Weights of a small multi-label audio tagger.
Training: 9000 steps, batches of 256.
Rows from block 8 of a small multi-label audio tagger, named by matrix and row number. Rows with one number belong to one neuron. Each number is 500 + 40 x the weight over its row's rms, rounded and kept within 0 to 999. All counts start at 0. Numbers have three digits each.
After each neuron's rows are labels from the 100 clips, of 14848, where the neuron reaches its highest value: "responds to" is what is common among them. Only what is clearly more common there than usual is listed. The data: tunes sung on syllables by a formant synthesiser.
# fc1: MLP up (model.blocks.8.mlp.fc1.weight, 768x192), inputs 96-191
# fc2: MLP down (model.blocks.8.mlp.fc2.weight, 192x768, transposed), outputs 96-191

fc1.264:539471570499451522463496514489413492520451552529458520531519475494510548511519530495452551506486510541533527534505545438505538535509495520452473478549495515529535505557468508505444503503503479447538479532532538482479524443569429513527421483475456522513559542543491536475525500491462519484
fc2.264:477467512486479464517513506488500465574439523556495530459501529416448470519553544527472498527579522534479469480617489494474464475586522376517516523482482514553433550420454514536497476488448507516504485498496517469557547511548502530510574560518517487493463516514449469542458513533499504527
responds to: the note F#; the note C#; deep voice; first note: F#

fc1.161:491482442495558531493478496541524542500487429512533531469444472463571476461534516522534463479559492530464625482481515496415543494491466465483483451521531529490534526500541455530464522498523463460502480442553481472477523471505440514516526495487457572543444456459541570447522522601476536513
fc2.161:441537509530474489531502493492448497462529461496526552455537496506441542490518482565480469514506491463481508505559520513496501577438528373554450515484442496496537453487579444491475532487494457565510545492428482511480477578505541521450464425546465500472494484494462566455589460529500484494
responds to: vibrato; the note G#; first note: C#

fc1.108:462524481501486561524562497468434501547518516515528511517584424550492487492516413517502485465460492455515492504531446495469502502508476535477444487511538418516519506494446471557491425446491571477493501512406515537459467459494477439554447457459549397478478551514477526515462545480463477450
fc2.108:526533524470551524451458592447498512503551445578430506429489419496520465521518473541511516510472470449421469509563589565549459599431436471495496491558477536507463491484501457466404483490551509518466499523540502479492492482526567501505560476529517453452462526501529463533534540445526486495
responds to: the note F#; quiet level; the note E; first note: E

fc1.139:503435446489555503537416508499512583484546435457445564494459511464497521450398495531517504484486504559464510495481518512535519551456495483463555477511472542510516477464538540436524507530523486525529544463508557426434537441459538470448432534543467485486486517472545559518498514479501474481
fc2.139:518518482495581426430436524397497473548444447490473486413497536510450482465476450521447539460507450540512557478471531468568461546486438549430536496480564470444532570508503495524500503481493478529507482510529424529449497476537465461557478448573480486520500522486533522536524467536507511525
responds to: the note F#; quiet level; the note C#; muffled (low-pass)

fc1.398:582492516535490493403491550489545548551558538493462508515549455482479486552435525511476538557461568479478515487478498517477454444478494528497524505474482506436522414587507451509499505455446433478483465486492463557493515531541419528455463463514497508514507565511521506484505462462467461439
fc2.398:508510494489519509497504539571456546492455503494492499486496476482577501484508414548528576523427545454473486633431565480480533546529477533561491532517510478599464569480491539463459484477439502493513489488449534434522505545492536594410486561485530524465455518472467482538515525573469577464
responds to: the note D#; vibrato; reverberation; mains hum

fc1.519:511444543490469536542500512497407480474558533502559529502542489539508545515516467502479396538440562454469415522430521480473537514461465458564475486518470515495464485478477579511515536542530530411498499432506531514471566582487489521559471415438487587554485499504539481467548497488464494395
fc2.519:540627556557533443549483511543451465487439522496512472545461499458545446531534488437574552492437527521507487508542544428520500470551488485540464479514539441478475473468542548464506517557460564457522521540507522525547527532446497532472488517519480459476469539418533423511480483502444513493
responds to: the note F#; thin (high-pass); rumble

fc1.1:451571413504464507537510482502488564548438485491520469520505482516501490544514466565521479547457556441515515549464466574497511542494492493490496459503502427489442533484554531514572472521416455522470508492475465527508492497550443450470505488505547482460514496493427561460472551526516514521
fc2.1:469463558473540502511522539490568469427557572461452502486475579435573557495413552544516568475452474457488492519469462473507403479568416539546485493450450487520545543452506548428459475478496473479494524537584516511491476442531495415468499494496508445503456506465494483529450548546492421536
responds to: the note D#; the note B

fc1.420:525574473507493497518480508446588532490469461508537458495526432519504533515499607549482534471459524500477428472490490463498569532490482487575575583487520497476460505469479481464542427505557446569557467437440524550530512469480506467508531540459503506457490528544536472457513530448518532531
fc2.420:484452579498421425501534516528442516512517492439476509492471526475490515455408557513510517435487540462502428511506511518432482622569511436516476516507592510516460559534451505527482440525523465495448537535442484484516521487495498539508520501435552486503456490539551469482499489523473546507
responds to: the note G; the note E; consonant: /ʃ/; first note: A

fc1.555:475475499495517478430477456453553429580550422547499486463488468547523466504430509522533542547481528450454522502498513426491521563473508511506507460545498479500464466497537575526493584513446487479528483508458484541505556509526559499461540540505491522589571443463487523460613481486490557509
fc2.555:505501533631497471393477501540479476510424531501533593570524459524517484487466419547577502541477445520552498443462489602482517503472457467553510523480471492506489532398468478483465491503510533435505532556489455515519463536536523504541525590441486509533538528456516522490503503438588535511
responds to: the note G; the note C; reverberation; the note D#

fc1.633:535446525520394519441518481460533533509493523535509420510489467466546478455529537553450535424513505577485443492532496435504521554416494507531409476452502536443589502465521608517512537548518458554479457509555508524561462504437480500512462475518562504515525532559464492549492440490489519534
fc2.633:464466459532555521555439503475554463493524495489550497474465490461461545420537472454504478526463462566508539537485545511429496524602499434489601478513515511406551479522475537459497475541484530490539564480450423517485450502511488492442550535504476519516527514474478432452539487537532477454
responds to: vibrato; the note E; the note C#; vowel: /o/

fc1.236:526535560500507470558469488499519519462475501561498516573460496504540482485517510533547499436470429592454478557487553416509445554517499411494457476513592525522461500556422553407520516509527422538464523497481517543494547477463481494597559460533492536413473494474492527480536475470471529523
fc2.236:555498550500495609433505456538541503459508477527523530559507555571497515456542552493496503541531427574496472549577504413478529511499490429520476477490525488457520496532523521518495530482400535520477532554505530481556448463518429477522458440511537471458565390537440560536447519486433514529
responds to: the note D#; the note G#; child-like voice; mains hum

fc1.82:437517538500540480540472501465468511496496518495517512470499477491466421569504501536450525554459477439539496479500449492556465438479504531522586477529537481491484569520510498407492488447506431505486496515488469572521551413432477523568451453586459557554521518540479511521557460461524470413
fc2.82:461486450484538600480537492487512456458540515466449461477515501516515533553488462507462484500532484559514492526532551587418521523485538444494532555532469490574461477542438457482559451484588472535469512534428489529383563514510479586562551511409479525519508494560457496556528472479547496502
responds to: vibrato; the note A; reverberation; quiet level

fc1.71:424498546473419462515566551484444545488472435458516554521474438441475488512506515504524510532609476463505508516478539516455404451527517428499486539510520507483495473548506497604577551573531501591475457524506531566474459495473494449499527519534510500491495494433548531490477494453501458482
fc2.71:500551474474543538545503574468560528479525521493469452479485483460529508467499463455436446470550453562534528500459438535436515507513513532532492536487529558505500555397459479549496551466458426519467415524505486495549544530453528545470502511483469525546569475512466509515461461594503594483
responds to: vibrato; the note D#; the note A#; pink noise

fc1.563:533457451545537496530488510508507493473547526528482491463494492528535412490534521530515426479466477509481531580536484477503596518522528455476543526480507578467540531468504553497464460529540526492489496490509534513531435475427438478512498506511443530444588502509542570512537534537609487446
fc2.563:519472554474499472538482474486465447449518493460490513451420436578608439501446464522490533612459499542476533472494606442464504539500504489479555473418453539507503508455511497464456466468545443553450488522522489532491544521496498540567500403494520473563553541547482480487498525458532575487
responds to: the note F#; reverberation; the note D; first note: D

fc1.390:568534459503497422536495505506521442479534440477535493498505539466498526504447536481510466510531444473530534501574552554550490521518548454412505464471526473530557520512489515441506448477474545406488518493508492562553519432485503583574510526507549484428459483471619584522531460503466555486
fc2.390:518526435522463572522467522507466481513494552500494463446451543478463478461476510475500539561457554458535473491458498432576478522506515561491477549507592469477487484463581527581417489549522475526554499537518416527468505543469460447450515558611551416524488450485519516528509472521567501548
responds to: the note D#; the note G#; quiet level; first note: G#

fc1.155:548538447473482511473508516549439504490557487537566464497442490511456450456560534518444502515543505499481504482479502458423474498506495550430502576506539524516487570534422501546572499471532546472547540405473498493501466577524453417541546538441420504492506527430502392498485497427540499468
fc2.155:473514452462498424591500551524543534495455554467473526490547465438441488497406538396503486525421513489502544502532460456446470497495467480491418540542549520464494492556519574525532457526484492560478518479461510565552521527505526581392588513544509542501510523484545426502472483521486525521
responds to: the note F#; reverberation; first note: F#

fc1.361:559508499503491466482515514472490518524530522483475517428485462532607478426517485526520471427527455474526545518501445533484556509481482500501536551489535498527505477535442489565488521531510535593472415493484521524455470465557415531465493538514501508419418542543485500582543457553508536458
fc2.361:462519451498539521524492517502541440542507532542463481505518524484492589463537531467496534548521520547493497508465483493539485475572491494468473537563493481482503400484516541530515476515460489516503461453571553462486490526559564495503474452462497524518509533424524452485529550546620442471
responds to: the note F#; the note D#; quiet level; deep voice

fc1.680:505502527553503532488484455543474396568563381544478525532580397544520500571467522503490492532563546504507461466500474449490531513477534515469532450441531518501456457501541547458479507434554469512546538496479507491509512493445493428529585513424541428525527547463511528487440400525459512540
fc2.680:439490483440444475371496520577507508508422539482449473479476467436504518450476508500548574479526471519442535508528574559442535513545472554559509426542518456503525567479488499498392538480497533485507544567417575509555579466509480480485482462483512534508509534578490480542537542499466517504
responds to: the note C#; muffled (low-pass); the note E; high voice

fc1.383:562435441490514557471546468475549483499456489470520533508502462458536475486576539518469518520475455519432491507510513526549428484498525515490494511514532568422521429476503490466581577489514414553559498507514496532506556568495503432452502556451520540506438497481488481467485471500508559500
fc2.383:472554513448523566574525479469508463526508496460474448536565521455406496571544455470583517548524495571552467506561466500463452514550440469567420500508504459508478544561478529426572502508509496504507452568520502482498492494407482535538582503501529453459547449537505506617488468472494517456
responds to: the note G; the note E; child-like voice; clipping

fc1.652:513475465493478504588467456548489600487536570506470516463513463508482557487514494524464481494489534496472422480492577477535483487429548514488576520540532503511548498536606459530491487464475432563531372496446504515436549483499520394590518547520522542502480493472496461496465468477525513467
fc2.652:427512511514450438533471505549500495517531445518482485497416463549511437459460522505534546518558549506451467476484555412388541510475462521440505502495545456499525509574469524592462519505420484510584486513506524505496515471519446544448541547489498471527484454474497467529516510470395471512
responds to: the note C#; the note A; first note: C#

fc1.239:478470466480464467490506478404481477504536532585518457484511523536507444496464521547456529503508483542502420546475504441473518513501519466477572542468486543483478499553517481484518439490548531536506413434429520494473439491447474510523498475546464533514435448493529550520534494563434422508
fc2.239:534517497501554532469562544458483493486436549478533583489512494460450509482507560515464517501542465462406456535534516514546512559540449441507505494480500513485500467548490523565570426498547504501473582486490483474490420515505425537529521527494418456538530512454523518485470503538503438501
responds to: the note C#; the note G#; high voice; first note: C#

fc1.558:545507500436462494497478499463494561549509612452575483509450470442496498474490514535498507468528476560419490460513485452524532554492515577461539435620490525483577518520570468540491527520472467561520512516506461463445487573483549482538444472469538515507485501490492494564438494566535426401
fc2.558:500484512541545487509478492569465512492512460494514509482496440447478538584500571457501510451558519500481400520494499455492492469556463507494446547503505487522573505454489460510448454500459477440568469466573511450527514519481479472451468485514592478491534518517538535554491479442458512513
responds to: the note D#; the note A; the note C#; first note: D#

fc1.618:504452530434441499529428423553493528582517523450495499447585457481599496532487457493485509466533474531482581489544457544524479533589496561519571493545524535475480441449534459537462513483478433557419538461512519391536439548496522479494495472454496500498497491508409467438499544449485519507
fc2.618:502532510532528437475502501574581528495516527423436535532541490496546565532428486460470496474457554520573562474515551485508551512467470537581520562568527479507491482547444568533545489528498513576517487508472553511496438479529506555493441476472445521499489492520490437503494528494548466478
responds to: vibrato; the note E; quiet level; the note B

fc1.296:516489530522548556483497457513606451572525477461497480454546527473472514503534531541430579506449455462478517517533535456578540477482533563523481476553458516428501493517478458506516501464493463477529519418541523445505474487441455480427490572480465489495573518541589509499459540508457530540
fc2.296:549523538481552470428480523529512425478489513471508544544474456432611566490444521530527463481523468521482520484509487528503503464544513586512455486471514491508492568477572620507519406492475502473441572482517559444530470490530527506477497483499497541545477525540465423498507494491460507508
responds to: the note D#; the note B; deep voice; vowel: /e/

fc1.490:510524439548505536487495513456531516591547461489517531516548469532508501467534542493448464494525493530568497409489519503540516505517485540453504547510413459514459417499442451464457490426506487500464545504503542464550480427409533489484602562522416480542483421444481495485427510452519451515
fc2.490:444512479469499546535556490507515606487463505502516455467488396514487500428437431580552497543521512507489473539506497474503467493515510562454503454455540562482516470449458481524551565467515493488552495499539529432469554533486452498485451484495532533521475461503525485536547607448503517498
responds to: the note D; low voice; first note: D

fc1.760:409510429470492473472390510527471472531450501510557474519501479517508540427491460524503573443514452467525501542471524565567501496508400450555495578468456524483490570581516471519480466464567501510450540496561565431511519483561524452476521564492471494551544488482541545550464479574586502465
fc2.760:563539504471533494596546515519510459487548476492467465511462446464489490503540558532503485490426521532500494549433495441532411450535517551522482469489454455487567423491509507424510528506558461476482474495523495505522510562511509513393497576528517522565516516500452450572556569510485495480
responds to: the note D; vibrato; the note G; vowel: /æ/

fc1.587:417453451499543502462515517498480556534519410537507441595476515427497531480464529529502586505484398554498512445513539480538551466482484495564506507491462492512584486473549504556471447457487458479517404474520472483536530526417441463542520498527513473515539449492400445449587494555476527504
fc2.587:501453501517491585541527488525533474500495537506572490527393480504471442429492507501514535489524524491494559503451482549514538523507473424455482548467559543504554523447489492485481526482458553506474472580496534533514536521466524471442474440500551542530481549526476506520507534509465454410
responds to: the note G; the note B; the note E; low voice